config = dict(
    arch='mobilenet_v2',
    model='audio embedding model',
    dataset='notes from a synthesiser with random patches',
    train_examples=78125,
    gain_aug_db=10,
    input='waveform_16khz',
    targets=['filter motion'],
    num_classes=4,
    embedding_dim=128,
    norm='batchnorm',
    activation='relu6',
    depths=[3, 6, 3],
    kernel_size=3,
    wave_channels=128,
    wave_strides=[5, 4, 4, 2],
    expansion=4,
    widths=[128, 192, 288],
    am_softmax_margin=0.1,
    am_softmax_scale=16,
    init='xavier_uniform',
    residual_init='scaled_by_depth',
    optimizer='soap',
    beta2=0.95,
    lr=0.0011,
    beta1=0.9,
    shampoo_beta=0.95,
    eps=1e-08,
    precondition_frequency=32,
    max_precond_dim=1024,
    merge_dims=False,
    one_sided=False,
    adamw_lr_other_params=0.0019,
    grad_clip=1.0,
    steps=26100,
    batch_size=64,
    epochs=21.4,
    lr_schedule='wsd',
    decay_fraction=0.2,
    final_lr_fraction=0,
    warmup_steps=5220,
    weight_decay=0.2,
    adamw_weight_decay_other_params=0.05,
)
Rows from block 3 of a small audio embedding model, named by matrix and row number. Rows with one number belong to one channel. Each number is 50 + 12 x the weight over its row's rms, rounded and kept within 0 to 99. All counts start at 0. After the name is the row's rms in percent of the matrix's.
After each channel's rows are labels from the 100 clips, of 14976, where the channel reaches its highest value: "responds to" is what is common among them; "loudest band" is the band of the loudest frequency at the time of the peak. Only what is clearly more common there than usual is listed. The data: notes from a synthesiser with random patches. In brackets: how many of the 100, against the usual share in percent.
# convs0: expand pointwise conv (model.blocks.3.convs.0.weight, 512x128x1), inputs 0-127
# convs1: depthwise width-3 conv, stride 2 (model.blocks.3.convs.1.weight, 512x1x3, trained with AdamW), a 3 kernel
# convs2: project pointwise conv (model.blocks.3.convs.2.weight, 192x512x1, transposed), outputs 0-95

convs0.472 112:49 44 52 47 42 38 52 34 59 35 49 42 74 54 72 28 83 52 49 42 36 60 47 67 26 48 30 59 50 22 41 49 52 64 78 62 56 55 41 68 41 48 55 58 42 54 35 46 29 76 62 45 53 64 32 60 48 56 31 43 56 57 55 49 37 48 54 57 47 48 54 66 46 45 46 44 45 42 55 48 42 46 46 41 44 61 27 34 49 34 34 67 46 45 54 57 30 55 42 41 35 43 27 39 29 33 67 43 37 67 44 46 36 48 53 37 46 80 45 47 57 39 57 56 54 31 48 47
convs1.472 084:56 63 65
convs2.472 098:55 57 46 53 81 64 37 42 51 60 56 46 58 54 38 33 31 65 29 54 54 42 37 44 39 65 70 49 45 33 54 60 49 53 58 57 35 59 58 55 27 57 50 46 62 39 53 63 60 56 56 50 51 36 59 53 40 45 52 66 69 42 32 36 26 44 53 41 52 47 49 39 31 35 57 33 63 54 38 55 23 43 78 35 34 40 51 63 56 45 36 44 42 48 43 56
responds to: bass register (46 vs 22.3); resonance (38 vs 15.3); oscillator: inharmonic FM (30 vs 9.9)
loudest band: 500 to 1000 Hz (50 vs 19.9)

convs0.195 120:44 32 78 64 41 44 46 41 37 30 61 47 73 49 51 43 63 52 54 58 68 59 45 53 32 53 55 56 43 51 46 33 62 32 65 38 70 53 34 54 53 37 53 47 40 47 50 61 69 47 40 53 05 65 37 42 40 68 47 65 40 38 36 60 59 40 23 55 44 41 61 31 50 36 46 32 54 66 33 55 66 47 38 40 42 37 30 49 45 55 73 39 43 57 41 34 51 35 66 53 53 38 53 21 55 56 54 52 43 66 59 48 50 58 41 41 56 49 45 39 46 52 68 62 68 49 49 48
convs1.195 078:65 62 57
convs2.195 101:63 53 60 53 50 61 42 63 56 46 42 72 36 61 37 44 41 40 41 48 75 54 36 64 40 58 43 39 59 51 61 44 73 25 55 38 42 64 54 40 41 62 67 50 17 67 54 64 65 52 64 43 54 28 50 76 48 61 53 65 68 31 66 51 74 60 73 67 64 54 43 48 72 43 41 55 67 61 62 46 50 33 52 52 52 64 34 45 53 68 36 39 37 44 42 50
responds to: text has "pass" (91 vs 60.1); resonance (38 vs 15.3); narrow pulse (29 vs 9.7)
loudest band: 500 to 1000 Hz (50 vs 19.9); 1000 to 2000 Hz (35 vs 10)

convs0.404 118:37 36 61 64 55 52 44 48 45 31 52 39 48 33 38 51 59 54 39 64 49 38 71 55 39 45 32 54 32 39 52 19 41 25 39 31 29 36 43 40 32 42 44 56 81 34 49 53 56 60 54 53 23 23 62 37 41 50 49 71 49 67 50 50 49 53 52 61 47 66 57 29 46 57 50 41 54 49 47 38 47 85 34 53 48 55 42 44 39 58 66 58 55 58 44 38 43 49 48 53 59 29 44 75 54 40 45 50 39 58 50 54 41 54 61 47 58 55 40 50 59 84 37 62 47 46 59 53
convs1.404 110:58 69 55
convs2.404 117:39 68 53 45 57 49 49 41 42 58 20 64 49 60 32 28 38 45 49 71 46 42 59 63 39 46 62 31 37 45 61 41 67 58 35 49 56 70 28 52 39 41 37 57 59 37 37 45 48 61 38 49 57 39 50 74 57 56 55 30 60 36 57 44 46 35 51 40 53 38 38 63 46 44 63 42 71 29 64 61 59 70 48 37 57 34 54 55 46 50 42 35 33 55 42 66
responds to: resonance (35 vs 15.3)
loudest band: 1000 to 2000 Hz (67 vs 10)

convs0.134 079:48 43 44 48 45 68 60 43 53 53 43 74 63 39 57 27 65 58 60 36 63 53 62 64 39 40 61 78 44 71 64 57 52 71 68 67 54 56 65 24 58 48 62 50 76 54 61 46 41 72 25 55 63 59 26 44 46 43 64 35 55 55 55 45 43 52 48 58 45 46 56 50 41 60 64 42 45 33 73 56 33 53 56 39 37 39 53 60 39 51 73 31 62 44 36 64 60 32 62 48 47 76 43 42 50 63 52 45 44 55 50 71 37 73 68 54 37 60 48 44 58 41 40 46 54 46 43 50
convs1.134 082:65 60 60
convs2.134 090:56 32 59 48 48 60 44 66 53 38 42 30 48 67 53 30 50 47 47 38 65 67 60 47 61 43 62 49 61 34 56 52 41 33 59 58 46 86 61 39 53 72 65 41 47 33 45 56 62 41 58 50 42 55 63 23 33 37 53 51 50 47 35 63 46 48 53 47 57 50 60 40 52 43 28 62 45 66 56 40 42 40 41 55 52 66 34 30 48 49 31 64 65 77 45 61
responds to: text has "pass" (91 vs 60.1); resonance (37 vs 15.3); narrow pulse (28 vs 9.7)
loudest band: 500 to 1000 Hz (48 vs 19.9); 1000 to 2000 Hz (31 vs 10)

convs0.430 101:67 60 48 40 49 40 36 72 45 49 62 63 32 56 34 65 39 46 53 37 49 51 36 48 62 59 64 47 49 43 63 69 45 50 44 48 63 44 66 39 24 64 59 53 53 59 35 52 38 29 31 43 30 64 53 32 50 50 45 30 52 66 27 64 66 45 54 64 73 73 67 51 49 43 39 45 63 65 43 31 46 66 51 44 41 54 73 65 63 37 59 47 66 64 58 56 57 46 70 39 47 45 46 54 42 39 59 36 51 52 37 27 53 43 20 50 62 57 50 57 45 50 38 44 49 66 67 28
convs1.430 095:37 33 50
convs2.430 097:48 38 32 41 44 49 58 66 49 68 47 40 26 62 56 27 54 31 52 50 49 62 27 51 55 67 56 70 29 57 47 30 36 54 62 69 44 67 46 48 59 58 51 31 24 55 54 49 52 54 60 50 54 64 39 29 67 33 33 51 45 27 50 36 25 57 37 48 54 49 64 41 43 72 44 38 46 54 52 52 45 50 48 35 51 59 40 47 24 48 36 64 85 63 51 60
responds to: drive (54 vs 24.9)
loudest band: 1000 to 2000 Hz (31 vs 10)

convs0.424 106:56 51 42 43 51 25 48 44 64 73 40 44 38 61 48 56 60 44 39 51 49 48 50 41 37 43 27 37 53 51 52 36 31 60 51 37 36 57 49 61 45 43 49 34 58 62 70 54 59 49 46 36 61 42 64 41 73 35 55 32 44 72 55 52 56 27 40 60 63 49 64 21 29 65 52 31 40 58 80 60 57 67 31 41 43 48 37 30 31 55 57 57 51 52 50 59 63 62 50 26 34 65 56 50 58 63 48 65 60 28 52 31 36 38 62 44 67 42 46 70 42 53 49 52 51 58 46 62
convs1.424 091:55 68 59
convs2.424 103:52 63 47 45 63 19 49 46 38 40 43 73 31 59 49 24 65 37 46 44 33 21 37 60 42 38 53 29 53 38 53 34 56 44 53 45 45 66 56 47 53 52 51 43 63 39 39 37 67 43 69 55 47 37 45 61 54 45 47 60 28 51 53 47 42 58 49 59 52 41 48 72 35 36 20 63 43 55 61 57 58 53 54 32 52 30 42 65 36 42 33 42 54 66 48 22
responds to: harmonic FM (26 vs 10)
loudest band: 1000 to 2000 Hz (51 vs 10)

convs0.17 112:58 49 50 58 58 37 48 67 68 79 62 56 60 48 34 23 36 38 44 54 59 57 63 49 35 59 62 35 42 36 47 50 54 70 63 42 37 50 57 41 49 60 54 53 59 37 58 64 38 49 47 52 82 44 52 45 54 45 53 52 60 40 58 34 53 40 54 51 57 69 46 36 73 39 23 42 24 36 45 43 65 53 42 46 62 43 39 52 51 43 33 51 73 41 62 56 47 53 50 52 29 29 46 50 61 50 45 45 82 35 71 38 58 25 64 57 57 45 55 60 67 56 55 31 59 50 55 75
convs1.17 100:59 49 69
convs2.17 108:53 42 35 44 71 67 52 36 54 63 46 58 48 60 52 50 33 61 48 49 48 60 56 56 48 63 78 52 55 55 43 51 56 49 45 57 57 47 38 66 60 57 45 36 48 53 57 51 46 31 47 55 56 64 70 44 63 53 29 42 61 48 55 71 65 30 31 50 36 27 29 41 62 59 45 41 62 62 54 55 38 48 46 49 67 54 56 50 59 39 68 56 72 39 42 61
responds to: harmonic FM (30 vs 10)
loudest band: 500 to 1000 Hz (55 vs 19.9); 1000 to 2000 Hz (30 vs 10)

convs0.138 104:57 45 45 53 54 46 58 53 39 55 51 38 48 78 46 57 56 45 74 56 52 39 38 75 40 49 45 63 64 70 40 40 46 72 62 43 31 59 62 43 57 53 47 63 33 44 55 49 52 49 43 48 28 40 63 36 41 55 34 60 62 56 44 69 62 42 65 70 46 48 29 65 43 75 50 51 60 54 54 54 61 58 41 63 38 59 42 59 59 35 51 76 58 52 45 34 63 61 65 54 52 40 45 29 49 38 31 50 49 51 49 39 52 19 24 37 77 60 48 48 69 64 64 36 27 49 54 51
convs1.138 156:47 51 29
convs2.138 102:70 59 67 52 55 54 49 39 51 56 53 77 32 50 50 61 43 60 54 61 55 48 45 39 75 29 37 48 60 48 52 64 67 40 57 49 55 20 52 45 44 45 45 49 40 60 46 39 43 59 32 57 39 66 52 46 47 54 71 72 35 56 41 40 53 66 31 42 62 49 38 45 19 54 67 29 68 54 51 55 50 52 50 56 49 53 35 45 60 42 65 59 61 58 57 53
responds to: drive (52 vs 24.9)
loudest band: 1000 to 2000 Hz (28 vs 10)

convs0.220 102:64 57 33 58 39 52 39 52 53 50 46 35 65 43 33 48 49 38 55 31 48 65 61 13 45 60 51 35 61 66 51 48 54 38 77 55 53 42 65 51 55 41 63 34 61 37 51 40 55 68 66 50 30 56 49 69 46 60 42 58 64 39 47 43 54 66 46 64 44 33 50 65 51 47 56 38 47 74 45 67 48 50 54 55 73 63 40 36 54 49 46 24 58 68 40 62 53 55 43 68 58 47 22 23 53 41 64 49 51 57 45 67 43 52 55 63 69 71 34 39 70 42 58 39 43 49 43 35
convs1.220 073:59 65 61
convs2.220 098:56 73 34 55 56 53 48 64 49 42 26 36 54 65 67 66 58 51 41 48 40 65 38 39 25 57 53 51 52 51 28 52 51 53 70 59 34 48 34 55 67 43 42 48 33 44 63 52 57 47 42 29 47 37 39 45 58 58 53 28 54 66 48 55 43 70 68 51 48 66 65 28 52 48 50 55 46 75 64 45 66 62 57 44 51 38 27 32 42 63 22 43 44 47 47 52
responds to: triangle (33 vs 9.9)
loudest band: 250 to 500 Hz (62 vs 17.9)

convs0.111 092:66 48 78 32 31 42 58 55 54 72 76 72 63 49 53 64 51 61 39 55 51 50 54 34 56 46 66 68 72 51 47 58 62 66 67 47 59 57 40 44 54 44 45 77 71 30 72 48 62 49 49 48 43 49 56 44 26 33 43 32 55 41 30 53 68 49 47 62 55 46 62 35 65 53 56 50 63 49 39 51 62 47 48 42 28 49 40 49 62 54 55 67 56 59 41 48 49 62 50 37 36 69 54 36 60 32 58 52 42 85 58 50 42 39 47 51 65 26 49 45 31 49 65 47 42 55 60 43
convs1.111 089:58 68 57
convs2.111 108:47 39 36 34 40 26 43 63 71 63 46 39 50 53 51 53 75 42 56 35 65 54 64 42 65 31 49 56 55 65 53 62 60 28 47 48 37 39 52 50 50 50 50 52 46 66 58 61 74 59 42 46 68 36 38 41 57 47 65 57 33 53 56 31 56 41 62 39 39 42 56 51 45 49 54 53 55 61 39 50 40 13 61 80 46 43 15 46 64 43 51 61 50 60 42 47
responds to: resonance (72 vs 15.3); band-pass (40 vs 19.5)
loudest band: 1000 to 2000 Hz (73 vs 10)

convs0.259 119:51 48 43 45 56 58 43 60 52 53 66 51 31 41 87 51 40 41 57 67 31 80 46 66 45 39 60 49 54 49 27 67 49 44 30 48 66 53 55 51 24 42 46 38 55 25 66 46 55 54 71 63 46 45 62 30 28 31 48 48 50 51 54 45 55 46 63 59 56 53 52 62 40 67 69 52 59 61 58 37 51 38 34 49 57 16 40 32 50 64 56 58 39 72 53 36 61 62 56 31 52 55 61 26 61 45 63 47 41 50 69 47 44 59 45 33 48 40 48 46 61 56 49 56 65 43 58 57
convs1.259 134:51 44 30
convs2.259 108:33 67 27 51 54 34 47 36 55 48 36 37 54 33 45 41 72 65 37 71 47 54 63 58 37 32 41 35 46 56 32 45 57 44 70 70 46 46 53 43 44 59 12 55 54 27 64 45 55 47 66 46 54 41 35 56 52 40 52 66 61 58 44 53 43 59 36 62 67 20 49 60 42 55 24 49 41 53 44 57 45 60 32 39 56 25 48 61 53 65 49 42 30 19 69 34
responds to: drive (57 vs 24.9)
loudest band: 250 to 500 Hz (41 vs 17.9)

convs0.249 091:67 45 57 44 58 51 60 47 52 61 44 38 36 51 61 46 66 38 47 56 41 40 64 53 36 64 52 67 55 48 60 45 61 65 71 65 36 38 39 34 52 51 46 58 54 44 67 25 52 47 33 60 76 38 48 34 49 58 54 35 68 74 35 54 60 48 61 61 64 34 44 62 42 70 55 59 30 35 45 51 57 45 43 55 65 50 51 38 41 30 53 33 49 44 56 46 45 33 54 64 42 31 63 69 36 59 55 42 46 07 64 55 70 59 52 67 48 41 51 39 49 35 40 38 37 48 37 72
convs1.249 081:64 58 63
convs2.249 099:20 55 67 51 42 65 44 54 39 61 43 63 71 53 40 54 84 36 73 44 36 54 77 45 57 59 35 51 43 56 58 63 51 65 45 50 45 58 53 62 83 36 42 58 52 50 56 51 65 51 78 33 19 40 57 32 58 66 58 26 70 52 58 67 44 69 67 55 50 50 33 49 49 46 56 58 43 66 53 79 42 62 54 25 41 54 61 49 64 54 54 47 40 44 72 67
responds to: harmonic FM (31 vs 10)
loudest band: 500 to 1000 Hz (57 vs 19.9)

convs0.241 112:51 40 45 59 65 48 50 40 40 58 43 55 38 53 51 31 57 43 52 33 58 71 38 58 48 28 57 48 76 42 40 60 91 36 61 47 58 41 56 31 49 29 50 28 60 49 45 52 44 52 56 43 45 44 27 67 53 76 55 27 51 59 54 60 47 46 43 51 44 40 26 30 62 38 47 35 59 55 52 62 50 49 45 45 46 34 31 54 53 48 47 59 49 41 55 48 46 44 68 72 72 29 34 38 70 48 47 43 64 25 51 54 68 38 29 41 57 64 34 54 47 60 42 48 56 63 50 34
convs1.241 086:61 65 59
convs2.241 112:57 41 43 35 72 56 48 45 78 65 49 54 29 71 43 35 47 33 43 38 51 36 59 34 19 26 72 33 50 33 47 35 39 41 61 50 74 46 49 51 49 51 50 65 59 52 33 56 57 68 52 62 57 41 52 52 54 35 29 37 66 60 43 37 51 51 50 42 53 42 53 57 38 34 53 47 55 34 48 64 64 46 49 46 53 49 70 24 77 46 54 29 56 58 40 44
responds to: triangle (27 vs 9.9)
loudest band: 250 to 500 Hz (57 vs 17.9)

convs0.439 096:57 32 55 48 46 55 58 54 69 50 61 65 53 62 66 68 55 53 62 64 48 47 78 42 21 29 79 38 51 50 31 55 38 51 74 30 54 32 55 46 55 48 67 43 58 64 66 74 59 22 58 56 43 46 28 52 48 73 51 39 48 28 42 50 44 51 44 61 79 46 41 15 55 55 60 39 42 44 61 54 50 56 59 53 62 52 58 30 30 47 52 31 57 48 44 65 42 68 35 48 50 35 45 50 53 46 60 64 47 41 66 64 54 50 53 58 48 50 42 43 42 51 47 50 46 44 53 60
convs1.439 080:66 62 56
convs2.439 095:35 61 42 60 33 48 51 54 32 50 60 69 67 17 50 54 62 62 53 29 73 40 50 46 37 44 54 63 53 52 54 44 28 53 54 58 30 51 37 48 56 42 60 41 29 55 44 66 71 35 50 72 35 37 35 60 43 37 45 46 30 43 52 63 51 61 50 67 48 32 48 35 49 40 63 63 37 54 27 62 62 61 63 57 53 48 24 58 50 64 34 50 33 81 60 42
responds to: harmonic FM (29 vs 10)
loudest band: 500 to 1000 Hz (46 vs 19.9); 1000 to 2000 Hz (38 vs 10)

convs0.469 116:51 26 44 68 49 56 49 26 44 57 39 29 46 58 58 18 51 54 48 55 38 28 60 34 64 41 77 66 60 40 60 32 68 62 77 41 21 47 39 40 33 30 32 60 43 65 34 49 48 59 49 50 44 50 51 48 54 57 54 68 46 44 46 37 40 52 66 44 68 55 51 43 51 68 36 64 47 52 62 63 78 41 48 61 59 49 46 48 67 47 42 57 41 57 60 64 47 64 55 65 26 58 46 36 55 50 62 57 47 64 64 51 36 57 62 57 48 46 32 69 65 42 56 61 48 44 54 55
convs1.469 161:54 30 50
convs2.469 107:44 49 38 50 39 56 60 42 62 38 48 57 47 43 67 55 62 65 57 63 69 50 61 31 64 34 39 50 39 52 64 56 43 44 54 29 49 27 48 44 72 70 67 45 49 40 32 27 52 49 54 62 60 53 44 41 60 28 52 33 59 62 46 36 48 46 32 36 49 35 42 44 33 65 40 49 39 54 35 62 33 49 65 60 75 54 73 51 42 31 36 50 53 51 44 46
responds to: drive (55 vs 24.9)
loudest band: 1000 to 2000 Hz (32 vs 10)

convs0.142 098:50 58 56 64 48 54 49 42 64 64 57 52 53 61 52 42 45 33 30 35 66 50 34 41 45 45 49 48 50 36 53 63 60 53 51 58 77 44 43 37 57 61 51 42 49 58 31 43 78 59 54 45 55 56 48 69 32 65 40 58 36 50 61 64 32 50 52 34 26 56 51 51 56 84 58 50 64 67 36 66 58 52 52 37 23 43 40 42 51 57 40 27 26 55 44 63 37 80 44 49 64 51 60 48 52 47 42 37 57 33 42 46 46 38 47 52 42 49 26 60 57 54 29 55 45 59 62 16
convs1.142 122:69 59 52
convs2.142 107:50 50 30 57 61 40 50 45 57 54 43 50 27 46 64 58 41 58 47 30 49 48 15 61 39 53 33 47 51 36 69 67 45 52 42 32 60 49 40 45 36 49 47 25 56 48 44 37 65 54 33 52 50 45 33 62 41 46 60 63 38 57 45 59 54 39 60 52 41 48 75 29 65 46 56 41 70 55 63 33 41 49 56 43 68 33 27 63 67 59 63 35 63 38 17 41
responds to: triangle (44 vs 9.9)
loudest band: 250 to 500 Hz (67 vs 17.9)

convs0.95 095:53 48 41 47 42 41 67 59 41 45 63 43 58 63 36 52 59 36 49 53 43 61 48 44 58 57 58 54 45 46 66 49 78 70 48 66 51 42 49 27 65 59 29 59 76 41 61 47 31 32 36 62 54 30 45 41 64 29 24 49 66 35 60 37 29 32 32 54 42 54 64 25 45 60 66 33 65 70 61 38 49 44 40 50 63 50 50 51 60 54 38 47 55 68 65 42 48 42 46 53 52 64 55 42 48 74 46 53 49 55 43 62 55 54 48 54 45 40 44 59 56 33 20 40 69 74 41 57
convs1.95 087:61 62 63
convs2.95 093:43 42 51 64 52 54 77 30 35 63 37 41 31 43 56 63 64 60 62 67 68 37 43 53 64 29 52 46 35 62 67 53 43 39 26 47 52 35 50 49 50 42 35 37 63 44 51 43 41 56 30 53 33 53 64 55 38 69 75 43 34 62 48 63 43 38 41 30 34 61 37 64 45 38 45 51 38 51 61 52 61 66 31 61 47 85 62 46 69 50 46 57 43 55 33 58
responds to: resonance (48 vs 15.3); harmonic FM (26 vs 10)
loudest band: 500 to 1000 Hz (56 vs 19.9); 1000 to 2000 Hz (42 vs 10)

convs0.86 100:45 29 51 68 29 50 48 42 69 37 65 62 40 32 64 51 49 47 63 47 47 52 58 48 55 66 42 59 36 42 31 68 66 21 48 22 34 55 61 48 62 38 43 45 66 54 52 59 36 47 48 57 49 44 35 39 51 50 36 43 44 43 64 58 40 43 54 43 57 40 56 55 42 61 51 55 46 53 38 69 49 44 55 41 35 47 62 46 33 59 27 83 51 56 56 50 32 36 49 46 56 46 64 57 68 27 15 41 70 35 43 31 41 39 49 37 38 71 45 34 49 41 31 49 42 47 46 61
convs1.86 110:54 39 33
convs2.86 111:52 47 49 32 52 59 66 49 70 59 35 34 41 43 54 42 59 43 49 51 37 61 37 56 66 35 55 69 70 44 49 57 58 64 28 53 50 53 42 50 65 35 81 33 31 36 44 45 41 42 53 54 42 36 71 63 62 45 46 44 55 44 38 43 49 50 46 48 30 46 59 62 48 45 48 52 53 52 75 77 59 32 50 45 56 35 62 34 39 26 46 72 53 62 65 48
responds to: drive (54 vs 24.9)
loudest band: 2000 to 4000 Hz (31 vs 7.1)

convs0.504 106:72 55 53 49 25 41 47 44 58 52 70 57 57 74 36 38 51 44 35 41 50 60 59 57 33 41 70 71 69 24 49 51 51 58 47 73 38 51 61 43 46 53 56 59 70 46 55 39 61 34 31 44 36 62 45 48 48 63 60 43 47 59 39 60 61 76 58 47 38 58 34 62 52 60 40 52 49 63 57 71 41 53 60 50 38 62 32 37 53 56 48 61 54 56 56 57 39 69 41 35 55 53 53 52 44 78 39 39 22 61 50 48 61 45 65 59 34 56 53 66 50 32 46 79 72 68 56 59
convs1.504 081:63 58 64
convs2.504 109:30 35 54 50 42 62 42 19 49 35 31 52 45 32 47 48 44 64 45 46 60 73 41 60 68 52 47 58 66 54 58 51 59 57 31 47 43 83 25 56 40 50 48 50 45 53 62 60 43 47 57 40 62 49 46 36 26 60 57 56 46 34 71 34 45 50 44 47 51 46 35 56 60 35 28 58 39 24 74 43 89 29 44 52 55 64 52 65 57 35 31 42 58 74 40 47
responds to: resonance (68 vs 15.3); hard sync (31 vs 10.2)
loudest band: 1000 to 2000 Hz (62 vs 10); 2000 to 4000 Hz (30 vs 7.1)

convs0.170 099:59 46 60 32 52 36 55 45 30 52 60 48 33 39 65 19 34 65 57 49 44 56 47 62 35 55 38 49 46 39 41 58 64 72 51 34 67 60 63 47 56 56 66 52 42 55 61 59 73 51 56 58 57 66 33 54 59 56 56 34 54 63 47 47 72 45 52 47 44 47 70 61 49 77 47 09 39 61 60 53 64 41 45 68 40 56 54 39 62 72 48 40 40 52 52 24 37 51 62 48 46 57 46 55 35 80 48 47 33 49 48 65 51 60 66 50 51 49 59 64 44 54 68 67 69 42 60 42
convs1.170 091:57 66 61
convs2.170 104:48 41 50 50 38 42 60 65 56 48 57 27 51 44 63 57 63 60 62 39 50 65 31 32 59 43 42 35 43 37 56 51 57 64 42 37 49 77 65 44 51 60 36 38 47 62 59 69 54 62 44 56 34 52 64 63 36 68 59 46 50 58 53 42 70 45 74 46 48 46 53 55 52 50 61 51 45 55 79 38 10 51 53 66 69 52 46 54 32 40 43 42 48 46 52 59
responds to: resonance (52 vs 15.3)
loudest band: 500 to 1000 Hz (57 vs 19.9); 1000 to 2000 Hz (35 vs 10)

convs0.416 088:68 49 62 53 29 61 50 50 38 43 76 64 51 26 55 48 29 47 39 40 39 46 50 46 60 42 52 51 39 42 53 71 42 63 71 38 28 55 39 37 50 56 76 41 74 33 45 62 50 43 43 61 47 67 42 57 44 35 43 39 37 68 52 55 43 55 33 45 40 44 68 39 55 31 67 14 63 59 62 69 54 59 54 46 48 33 45 46 62 56 52 48 45 39 50 52 45 67 45 63 53 51 77 46 66 30 49 50 49 56 33 43 45 57 35 40 49 38 41 43 54 49 81 48 50 31 48 68
convs1.416 092:61 60 65
convs2.416 100:55 68 37 41 15 35 54 40 52 57 52 46 36 65 52 55 34 31 48 33 73 60 53 52 55 44 66 44 64 54 52 66 72 69 39 53 35 43 43 75 67 63 50 36 41 43 40 46 47 36 33 61 72 86 45 43 48 41 67 69 60 53 51 31 72 41 63 33 68 45 86 65 59 54 36 33 43 45 34 58 52 46 26 40 55 49 44 47 39 44 58 42 56 66 51 54
responds to: text has "pass" (92 vs 60.1); resonance (59 vs 15.3); hard sync (40 vs 10.2)
loudest band: 2000 to 4000 Hz (74 vs 7.1)

convs0.222 091:59 52 55 68 63 36 43 47 38 63 51 48 50 45 44 59 33 40 55 53 32 49 43 58 65 29 34 52 65 67 54 53 59 40 56 34 38 52 52 41 67 62 37 59 61 65 41 53 46 38 41 57 62 65 30 72 64 43 61 44 44 69 52 50 64 54 34 55 60 47 36 23 59 46 65 54 48 52 47 56 66 53 35 64 38 81 54 77 55 45 57 26 10 50 49 60 73 70 67 58 49 45 39 39 57 46 41 45 69 39 53 58 44 38 43 49 57 49 54 70 51 62 47 32 50 50 38 33
convs1.222 099:52 70 57
convs2.222 100:53 45 50 46 68 76 51 58 45 49 61 46 47 30 49 55 52 56 56 63 40 50 61 45 45 55 49 46 47 29 50 31 42 33 61 54 32 63 63 56 53 34 47 39 46 46 49 56 65 60 76 50 62 58 69 49 48 75 51 45 55 61 48 45 31 62 54 47 66 55 40 47 30 51 49 37 33 44 60 36 50 67 66 39 55 60 47 47 43 73 61 69 35 52 52 43
responds to: text has "pass" (91 vs 60.1); resonance (47 vs 15.3); harmonic FM (33 vs 10)
loudest band: 4000 to 8000 Hz (65 vs 24.6); 2000 to 4000 Hz (28 vs 7.1)

convs0.31 093:52 47 33 59 45 29 56 36 67 63 56 41 41 69 57 37 65 57 40 40 60 37 43 67 17 43 50 53 18 63 24 50 48 71 53 25 51 49 55 57 59 52 59 44 51 51 43 55 61 68 85 41 53 44 49 40 59 52 73 60 52 31 62 63 44 44 47 31 55 59 59 57 44 68 51 63 43 44 62 54 44 58 42 40 61 54 50 52 39 57 55 52 40 44 46 48 69 44 58 42 76 36 43 63 55 68 58 50 39 71 46 54 51 38 36 59 70 46 52 37 42 59 72 49 53 77 57 57
convs1.31 083:55 65 64
convs2.31 101:48 61 53 52 58 39 45 69 53 63 46 53 57 40 49 28 42 48 21 47 56 65 27 59 39 28 37 65 38 41 35 49 52 45 50 47 52 53 32 67 57 60 59 57 63 47 35 55 51 36 50 57 63 49 58 52 74 27 48 55 48 51 42 49 46 60 30 66 35 32 63 35 60 35 50 37 43 57 62 52 51 63 71 31 45 51 42 22 54 69 44 46 41 56 65 32
responds to: harmonic FM (31 vs 10)
loudest band: 1000 to 2000 Hz (54 vs 10)

convs0.395 088:53 40 63 53 52 58 43 59 49 59 61 72 63 61 48 44 47 55 45 54 57 62 49 33 52 55 60 18 45 40 41 32 54 49 47 42 52 53 48 48 40 44 62 34 45 42 63 50 45 41 45 51 36 54 52 36 53 47 43 29 41 64 31 35 12 32 55 37 50 60 36 50 66 54 35 48 45 28 58 59 30 45 45 42 30 53 69 56 45 59 41 84 61 59 72 51 42 47 65 50 53 52 54 51 53 31 46 54 53 24 39 51 72 50 33 53 58 59 70 43 61 50 72 35 75 67 37 65
convs1.395 076:62 64 59
convs2.395 094:48 41 46 51 28 61 25 36 30 33 71 68 55 66 53 66 47 55 40 35 67 23 32 31 71 54 50 44 57 47 30 56 59 33 40 32 59 43 63 43 33 43 23 40 47 43 37 50 61 38 36 51 57 56 68 50 56 49 38 54 40 36 53 52 68 30 53 37 64 54 46 52 24 55 45 57 33 38 49 57 52 48 48 47 47 61 48 63 55 23 46 49 64 58 46 56
responds to: resonance (59 vs 15.3); hard sync (33 vs 10.2)
loudest band: 2000 to 4000 Hz (96 vs 7.1)

convs0.421 104:44 34 53 22 51 52 55 85 40 67 51 39 45 47 35 58 31 37 64 37 62 52 46 59 31 61 63 49 56 52 61 43 45 69 62 47 59 37 36 42 34 43 54 40 41 39 71 42 52 60 45 45 50 47 56 60 67 54 30 49 48 59 49 42 33 50 32 62 51 65 48 63 42 52 46 55 43 29 49 54 58 37 47 80 50 47 54 26 45 29 51 52 37 57 47 49 48 54 41 74 57 47 63 72 45 51 50 42 62 31 51 27 40 28 40 34 66 48 76 47 50 64 30 36 52 53 51 26
convs1.421 092:66 52 63
convs2.421 102:49 61 42 48 60 49 50 47 53 32 56 67 39 49 51 35 51 68 56 36 51 39 29 48 40 52 65 30 52 43 42 52 59 56 56 40 35 68 51 25 55 61 49 48 56 50 51 34 34 50 48 38 28 61 39 49 39 41 50 38 39 64 50 61 44 50 65 49 42 52 50 44 50 45 54 29 55 48 67 70 56 67 61 61 55 50 53 44 48 34 39 43 37 47 71 75
responds to: harmonic FM (29 vs 10); square (27 vs 9.9)
loudest band: 250 to 500 Hz (38 vs 17.9)